A small contrastive audio-text model, trained from scratch.
Model: 11.9M parameters, encoder layers 14.
Training: soap at rate 0.0017, batches of 256.
Data: trained on single English command words and digits, spoken by a formant synthesiser in many voices, 78125 training examples, 37.0 epochs.
Rows from block 7 of the audio encoder of a small contrastive audio-text model, named by matrix and row number. Rows with one number belong to one neuron. Each number is 128 + 24 x the weight over its row's rms, rounded and kept within 0 to 255. All counts start at 0. Numbers have three digits each.
Before each neuron's rows are labels from the 100 clips, of 14848, where the neuron reaches its highest value: "top examples" is what is common among them; "peak on" is the class under the peak. Only what is clearly more common there than usual is listed. The data: single English command words and digits, spoken by a formant synthesiser in many voices. In brackets: how many of the 100.
# fc1: MLP up (encoder.blocks.7.mlp.fc1.weight, 768x256), inputs 0-127
# fc2: MLP down (encoder.blocks.7.mlp.fc2.weight, 256x768, transposed), outputs 0-127

top examples: /n/ (95); /l/ (95); /ɝ/ (94); word: learn (94)
peak on: /l/ (94)
fc1.342:105126086137135119129095096136171123145141130130139093150135070124136093200110160142165114130128127116170131157124135130137123142116151124123156097115100106144161122092139166170153167111113139119099135118102114152155107104105139123120109141148096160116106130130100150117131162131139158182128119100104112098119144148103124135075101143129150104149125127132133131158122084126131145126106
fc2.342:127140139113137154091140160108136089129100157131158120144146135117108126166128165142139130103143111079081110112134111150123154106138164201114137188153106159123101142113127137169129095101110114096081160139102131141142157097136093119162147143133130116104104115136129144137109148094178085122144153140171094137114135098159123131119122152137172136140099169106163167123139083122099118156133

top examples: /n/ (100); /oʊ/ (76); word: no (76)
peak on: /n/ (99)
fc1.117:111105116125097118091074103133105113131124126150132121153115129122129110177108106121120135142152140124146090163134155098112147138105120078125116157099126119114123124128103121122106142099140140117148110121102122189158147117110135129117109197140135123122106167090117123148113112103117146107125100104110123148139151107123143163100157078088121127150163100104138122089132147142135148147140
fc2.117:152151194140152134091131151156133157139071119131138114092155153117117123127122118125175113150127130136119135156122103141148130134138144121084121100151114167094086112139099101131131126142112133120122131152071161170137183121133134121122106148137136123120135095138114156125102115108074146105101123164146100145153089135146108157068107132135149092079121089123141130153108136134134135106098

top examples: pink noise (43); white noise (35)
peak on: silence (98)
fc1.523:149092137134108116110126193159122185149149080127099116124093117117145131142072144137094141115145140153098124131160123147111165119105134135130126137151137117095084137127081103109138117126120151080131153160154133171144136130115133136133119156151126111125106122154126129120126115119133143100138122123134120118094131127102156128116131101103144127153129167120139139076146182149131128094114
fc2.523:126122129119117162168129115151161119128164113141123125135127119108139142180106148137125189133109112108113126125154136152130126129105107125108120101112146153075114140128166126084094105133143110091136169120142176157131146192109100147124115131146092124153132163157101133134132097132142127057119081168158125095112161117133146117103096119098139101131099143145082143105199137128097098113148

top examples: /n/ (92); /ə/ (89); /p/ (66); /oʊ/ (61)
peak on: /p/ (66); /k/ (34)
fc1.502:137123134109119108141157086105139107128135109136160141101147107116162110103094136126131138078129114152145136095135147097124138142131129201120123117113111110099151123151115131131104172090105168144160120186132129093174177144129139119137110159101148179123147145119108124105119171118139091118112148179147111090154114149110134137094108123118125145109165132111119121117071151126162152103124
fc2.502:117138159138133095129102094104099146131125122143147146111122159112110109183081103138139147121115113117101098129095123151127109069104169125098109173098117125108141129139131090089118113139133143126122165139130139116164135076136148124110148155155147122153125054117154149103140100103126091107107165141135176175108143147112147191147114129138093124138126153130096133147174155113136134083132

top examples: white noise (37); pink noise (37)
peak on: silence (96)
fc1.107:118128148111117136108112120154125155108094099167117134149101129142139138134133146135118152125128120163137115120138119168106176093148124158126102107117165171095119100113164126096163113126121169130114136118163108087123175117106121105102105129188124120114077132128101163132147109123149160091154123126104113222139096152108133111130133146155141082141150111135107111165132134147118084102104
fc2.107:109136120136162116135198145141145103125104112122135137111115155142177111145163109128152138166103140122109144118156113122177106124138139129115121086138127097123165120173149098101100116142128162134132100148148101113124124129097132113194113119169090122157073136106142144118092135104132095115112137154120099177115134111114134142106142155096087165161136098089151168122160133137086136116126

top examples: white noise (47); pink noise (37)
peak on: silence (87)
fc1.148:120145146130100186134049137125119131119109151156138136102117132118139124114119154130121148123129136145103138102120120130180121148097102139162141143117148143161134133121104098175095144146136119108091191115142085136137102121116125152156133113123129160135153102144157120103158126119111189152116132079127148115138120107123182138098115098127156104128140088109126126146135183101117125142141
fc2.148:130089160171143116151201142141143122147125121167112143133152126145131112100146130103077144130161155109159115135119070102123111106091107185154151086117135124088144127130102075184101127138095111139106158105148126122146116136103129139140133126139123138163149167096156160124128133153107089163148168098117149161115120143075157171115143114130134138136103125087153113075081152162090121120122

top examples: pink noise (40); white noise (34)
peak on: /k/ (29)
fc1.574:125152145138093137125052143172116056129136128115140119106174121135118086092094154136119142084102125136116145149095103114147146120129119141137152053112148135116184100124105125138138179115143121126120180118105184103156108125150157143088181117098132160133096132129117143106130141132155119130127108139147124100166165153151119110094117127129111125141163101112103107130117172113121133141113
fc2.574:104102117145166152148177136120169162112122140147142120159187147136082158157137139167157131126110145116154114098201113139147095080129131168137140150130131091123114101153147114142154156142099111150130180126123151109130132088135105112134171141176144110132107131135146119149162125155115114121113126119115116140076079118154129140152178142139088138161142148118136168155163147122120113111091

top examples: /oʊ/ (78); /g/ (75); word: go (75)
peak on: /g/ (75)
fc1.391:071112109113121158144155092108110098130088157156105125145111104151127111115120110093109114129133144089114100138125120073146178129130144073120143172127144156113141116124083092118110113113095144126134157124121140159157171100084108142161106186129120150126102149125165165134136128114149150146149165167077119113128126101111191181116137123111136148105115112126134144138114109178121153094169
fc2.391:157120093113157087097125107140136151170115133148135098110126106111139094102105109121134154141085139118151141179118110129088115172171124139131156116115163122112127149122130128130078129137104145080132120133063109157090150129115095115112100124059155151203112153103108165115099143126123116142153140113159105153116063100143133130131100163107183129138113125135131147105120093142133113120140

top examples: /n/ (80); /oʊ/ (70); word: no (63)
peak on: /n/ (79)
fc1.120:073109144113133134086107090126103055138117121146114110122115133149113135139095100092119118143165135135153104125135146109150144150099120100151144101153133109132144129138102148112157178095112146101145133074106118144192155114070122134102084179112109133139138180119114115112117109108165108135132135112121113146150138103116140163114149101085117144124133073122132117127136132147108127155114
fc2.120:161126148179129141131139127137138168126070126162096093117174134146128145128116108159162121148109151101099133133108083103121120148135121161110113100136090142095083139107083134150137103146109130118126117176090172211120137084131130156142159162150135144124121174122111139121093122145082130105108125164125121172161109109141129128098088124119149104067130125127094151125138130110157114107101

top examples: /n/ (74); /ə/ (65); /oʊ/ (65); /p/ (65)
peak on: /p/ (64)
fc1.423:177128101129165140187138102156154102119193141142142138112169141109114104091128156135131134104157117161135141128120157122133163116135118174118133114144135152143140097148075126119113171118094163128179123101073143110173164139144140116151115156108179131114143153156080094133095153155122065126111136168181149124144137127122114116107142094141144152170137145085128133139093139104118163093120
fc2.423:127132172124103103094099086089124198106138155122146144137139137134127131160100121153145141128152138111142115120116122121110095101113185116141130144110134111095129136127117106115138116107115135111141148157125139101171131097149130179106181134202115136132087120120174134127153102119146119145121133124141157162123147120151139145127128127178087140101125127147098134120157165103142146078140

top examples: pink noise (41); white noise (37)
peak on: silence (86)
fc1.394:148107104142096125165142152154095171085131128144114127126148114109112167170069102139120121125118114176097124130157102123142126131101132123144119126179174158141159128147055121110137135121143128131134112135148107144164145121124125134081127131137078128144142103116134149125122101111126121148137155138128114112147123143127135124143077126064137136097098199126146137156194131138145102137151
fc2.394:096136111109119171119144126108123157071131130153101123137101084144107145183146137121129127096118061158163121112134103121088169140149111130138144121146154114159144173097128130120099137123093101130126120170108094120145164129124130112161101163142142107142132136103125149072109128118128154095110139145104157124073157129097121096079145095102151180125093143133101124124184093130117137167151

top examples: pink noise (47)
peak on: silence (92)
fc1.606:138100088130089108122136120059069131146185162115118095146077097157114158151098121129141137113153108094125099163170136119147095150099132154142124119151129088148152105174111153109132094113101121051159118145137145135139136157113121106129110150108119127110115157088155153125116122138142159137112142103139164112165122122143099152081092143129126151151105139134142125102152105129136128151105
fc2.606:122168146145119138112087108156114131137120160146119159124105161131142147140105099160085134129131128147100128097100074131141128111131135111112151146098135107135154137135127140132159155135139150134115072133141144117116165109111177132113117157121119149140147078154095148135126095128137131091134122157114144124162119118074167152136085102094134144102117136151130089188127135126107164131123

top examples: pink noise (47); white noise (37)
peak on: silence (98)
fc1.28:123119108100123096130170174130150179143176151110112131147119094101148127101121150067117153107120133116102121109170142146113096157097124156148165128129130112148114112134131089108180106135175115138155079124117140149143123147120134129116173094154096140138127183127142095132098111110123133112146129151136147086148167151119150139117138144151129102125127123152150105135152212134141131145075
fc2.28:133149131137098152089110176134118114153131138132072109139136148114133111133145126114107144128159109106173087095109131113179154109125134121133100144083134107125111161134134131097112159111134086140116139150121137125115131158119105132143126134138111159174147107117091099118145141074158096132143098178142148120129136127109097106101158138123105111064134162153126126161137140136097166141124

top examples: white noise (56); pink noise (32)
peak on: silence (100)
fc1.141:143088118123098142143175155152128149142204113138137132120131132110112157127106152110140140107150117163090131153158127133140117153075146123147147113160158106129106150158100075100130165127102133121166089115137131144141149137123110129102149102175148081131119078167155101109116121114115135125151117142103150118099128175154135121095112123101177140174128145125135118091125143133131176109104
fc2.141:068107126102156156140097147110110143105147111118078111154097146119133129134112131122128126145144126123114151157132145128133117126138096083121117120154140094123109150128124120138124110124142116121135165152106124092121134143129116158150129190151116119134152122163076125107153152126117146119113106121136159096051113186102118141123142105112113153160128144067101151126160144149126128119131

top examples: white noise (48)
peak on: silence (100)
fc1.675:130083119129126154089117160165133161123160083139106112128110129104118129124148130098130124103170105113065122133139128148169170103142149113095133110167097146135107119132147095085110135084116130093130162166142125127121112121108107136139118143135129105136125149131140061135135153113156163138147104150107122079121116150161124150133135125089130131143148144137133143103098116143133139099117
fc2.675:100149123119187136141117156138122163135157132142115086133127147134156134150098159123156220096128103137090144200154142126159112139114121144104130144152141102091102158133137111040110120127130097172097163146098135118111123147151092140076149142154090112113084172140101137156132104114144106134096091126134082106090127155117134094134122120098139113068144135131105139103147128116081125099139

top examples: white noise (49); pink noise (38)
peak on: silence (97)
fc1.603:155116128131092112116154176139108196130172097153146134118079127130139128131158105095132153088145149116114116156143112132126147075057129180115127104155152103165085109131087138124136096141118141084137110131148125177131129140058158155111114122152136146135119135107136089107154116122119146112130124151125149107128121157138128158091091136111138113158107166157190144112117166123147131146123
fc2.603:110161106141142131134110125148160135121135172161130146142133167141178139166145115154093131129147156122137066093141078143161135110127119135099163150106075124115173113107104124094137149123178167128136091133171146108127127128151127093101101144153095102172093126132108131122154081149167123108109101138136142140166120119094155137127075128109098134105115111119154136116142147123145153110123

top examples: /oʊ/ (57); /f/ (48); /ɔ/ (34)
peak on: /l/ (33); /ɹ/ (27)
fc1.706:190160139140132152137202137147103122122082158143130119140145116140120174135117134140156132096143109126126114190132143126179140146136140102100103124136079175136180191118169143099115101156164153139109152110127134109130130155158117139136155151112106116116105115135144138137137154143142112133108121131110098131158149078170177164140132137140129169113124108144137146125133085183115082141129
fc2.706:058091129162127115129064109153106132160092130111096111144141093095113134069127125140127143124120119117116136124089111129104117126113142129141103130141110143127138126131110159120091145133155132090111148115123135155118154118159131109118103138077131162135088135139101117116163104158141129108111142134120082137131131138133118127154150125127107124114150099125149125146157038149095143096085

top examples: pink noise (55); white noise (30)
peak on: silence (89)
fc1.223:174107125136130137166191149156111157190166140139110108120138127115155164122090085117146126108123123163094100132150082128102165155105135139158131125160153142099116123129151087081155138130149165159127100172145114146106146144141164146132074158143145092122124134097137113121102097156123075142127128083138140148108124103151137128136084115127125154106092140101129140161165116125107131137120
fc2.223:154133132120104132086119116127134144169138139128115149130098153128146137175130117155128154124117087140199114119139134150125130130153111142129101114102159103112142150108137178125138156095108118095100116149101110114137165133108136125124102129102117108152147131110127106127124095124093106111105129135160203112117146169110140052118118091123109152133128103116118108093160153130137120134169

top examples: /n/ (66); white noise (43); pink noise (42)
peak on: /n/ (56)
fc1.610:153133187142163105154116149139083154099168123134148136140107112134110109123120156143112111124160156081102114130148139110114163127083162146100104124104115155172103134122175092120112088167141160072122158158141101173147163148093127122149078098132092151138139161092135081131157156142161144101113075130157110113121121093152176121133109144148122160161140121124145135119081124168096139123147
fc2.610:098114117156134099114135148137124122174128148115138102136141117096135113115150094140143123127143151125163120126088121161108109132145142102127114137132152134134095153107157108139127139127090174099089095144180152126147131176116096161145115154104133133169121124099092109132120096120089150156150155078173117153171134078101154132097104124144120140115122129098112125093131148151137114092134